config.yaml
dataset: "flat shapes of many kinds, plain or patterned, on busy backdrops"
train_examples: 48750
image_size: 32
horizontal_flip: false
norm_position: "pre"
mlp_ratio: 3
expert_mlp_ratio: 1
width: 320
mixing: "mixup"
beta2: 0.99
beta1: 0.9
adamw_lr_other_params: 0.0015
gradient_noise: 0.1
final_lr_fraction: 0.1
adamw_weight_decay_other_params: 0.01
Rows from block 2 of a small multi-label image tagger, named by matrix and row number. Rows with one number belong to one neuron. Each number is 128 + 32 x the weight over its row's rms, rounded and kept within 0 to 255. All counts start at 0.
After each neuron's rows are labels from the 100 images, of 14848, where the neuron reaches its highest value: "lies over" is the class under the peak; "patch colour" is the nearest of a few named colours to the mean colour under the peak. Only what is clearly more common there than usual is listed. The data: flat shapes of many kinds, plain or patterned, on busy backdrops.
# fc1: MLP up (model.blocks.2.mlp.fc1.weight, 960x320), inputs 280-319
# fc2: MLP down (model.blocks.2.mlp.fc2.weight, 320x960, transposed), outputs 280-319

fc1.606 [ 69 169 165  94 112 100 140 163 144 147 135 142 102 101 116 104  92  83 104 103 129 129 116 160 116 137 111 134 163 169 122 144 170  79 144 144 123 180 111  84]
fc2.606 [141 135 157 105  85 156 140  98 149 132 129 119 132  90 115 125 149  87 124 144  95 172 120 136 132 163 128 137  87  82 179 146 137 144 118 130 114 112 108 188]
lies over: triangle
patch colour: green

fc1.359 [127 156  67 179 148 166  94 201 170 173 156 120 164 110 180 150 116 100 132 113 107 174  95 148 172 180 165 154 117 112 130  44 164 103 153  94 113 151 134  99]
fc2.359 [173 164 153 135 100 159 114  89 139  91 117 173 148 149 163 123 154 206 189 192 132 139 144 152 123 104 140 133  95 140  85 133  78  99  60  98 171 150 127 119]
lies over: pentagon
patch colour: green

fc1.667 [179 178 118 154 125 131 112 115 123 187 101 143 142 149 206 135 153 141 122  89 128 138 138 141 133 132  77  48 113  89 116  93 138 111  70 137 144 203 106 169]
fc2.667 [194 173 118 132 181  95  98  91 179 118 143 113 130 157 126 164 100 114  58 166 154  67  81 179 160 106 108  81 203 102  83 136 179 125 109 196 137 114 137 128]
lies over: heart
patch colour: blue

fc1.253 [106 121 153  78 121 141 102 175 140 154 167 119  92 100 112 141 122 147  86 168 139 202 146 126 146 129  98  77  68  93 105  87 138 134  72 163 198 180 108 147]
fc2.253 [137 104 135 158 129  95 140 107 141  70 140 188 147 145 121  94 153 148 202 138 142 144 125 126 102 154 154 123 126  93  89 158 180  57 157  86 159 128 112 160]
lies over: pentagon
patch colour: green

fc1.681 [ 80 184 114 129 143 112 110 143 140 103 118  80 108 143 130 161 187 138 148 121 105  91 147 119 173 111 101 131  90 116 101 162 118 132 140 159 156 216 121 104]
fc2.681 [147 135 162  93 108 120 122 136 142 133 165 173 143  96 140 120 148 111  73 174 159 129 128 128 129 107 169  82 156 169 134 150 145 161 181 160 199 220 159 120]
lies over: gear
patch colour: brown

fc1.415 [126 113 104 102 107 136 146 183 214 100  93  70 162 113 167  94  87 172  70 127 106 144  85 156 127 143 140 110 146 160 148 178 153 135 131  86 174 133 109 106]
fc2.415 [129 122  77 122 100 198 175 154 187 135  85  97 148 169 123  60 159 107  88 114 114 127 146 125 162  65  81 144 128 101  91 100 109  93 128 114 164  75  79 150]
lies over: ellipse; bar
patch colour: blue

fc1.504 [119  66 174 104 168 175 124 103 131 155 164 159 138 111 148 111 103 153 162 187 106 107 144  93 111 185 143 153 111 104  96  96 129  92  89 129 144 181 131  96]
fc2.504 [126 158 130 135 157 189 180 129 119  81 110 105 140 175 132 166  86 113 132 132 106 162 114  99 157  44 173  98 131 143 133 128  79 160 118 140  81 124 138 157]
lies over: square
patch colour: orange; red

fc1.588 [ 95  70  96  80 175 137 144 166  97 143 127  73 129 143 189 156 142 123 123 118 165 136 149 101 160 135 130  89  79  83 110 105 110  33 153  85 144 145 111 128]
fc2.588 [ 83 137  82 109 105 155 107  66 172 143 140 170  47 134 102 155  98  71  70 122 184  97 135 180  80 172 139 131 138 140 145 173 163 139 111 159 112  83 120 139]
lies over: flower; star
patch colour: blue

fc1.451 [180  93 140 127 104 166 122 147  87 111 149 106 147 102 166  91 108 200 132  44  96  47 164 138  89  88 125 113 144 114 116 150 130 173 131 141  95  88 156 116]
fc2.451 [149 120  99 120 115 147 175  68 115 127 158 164 182 122 108 147 167  82 132 165 137 144 116 106 113 115 134 117 151  76 103 116 143 156  87 143 165  93 126 202]
lies over: bar
patch colour: green

fc1.413 [108 143  78 179 103  93 139 110 131 173 106 108 131 111 158 173 141  75 117 106 174 166 140 230 119 108 110 119 126  84 112 131 172 134 124 173 139 166 154 181]
fc2.413 [117 148  82  66 141 132 154  89 122  62 153 149 195 106 166 149 121 149  72  91 149 150 150 142  84  95 154 164 126  80 148 144 128 145  81 151  87 158 109 102]
lies over: circle
patch colour: blue

fc1.299 [ 88 100 125  94 144 134 196 133 148 171 205 136 184 120 151  89 114 143 118  95 117 126 149 109 142 153 129 138 129  91  79 107 151  39 166 131 136 163 107 108]
fc2.299 [129 109 113 178  87  62 152  68 125 163 115 107 117 197 150 155  31 181 111 121 141 114 122 140 153  56 114 127  84 115 101 120 119 147  92 163 162 126 133 107]
lies over: triangle
patch colour: green

fc1.150 [113  86 139 137 129  86 136  85 122 106 124 135 160  91 124 107 150 160 103 108 152 108 100 145 128 161 123 163 109 133 132 146 126 128 114 134  69 114  92 139]
fc2.150 [ 79 176 155 134  94  85 117 132 193 105 114 112  67 123 101  97  88  80 114 186 125 103  71  97  79 129 149 174 205  98 130 113 111  97 124 118 135 121 125 113]
lies over: circle
patch colour: yellow; green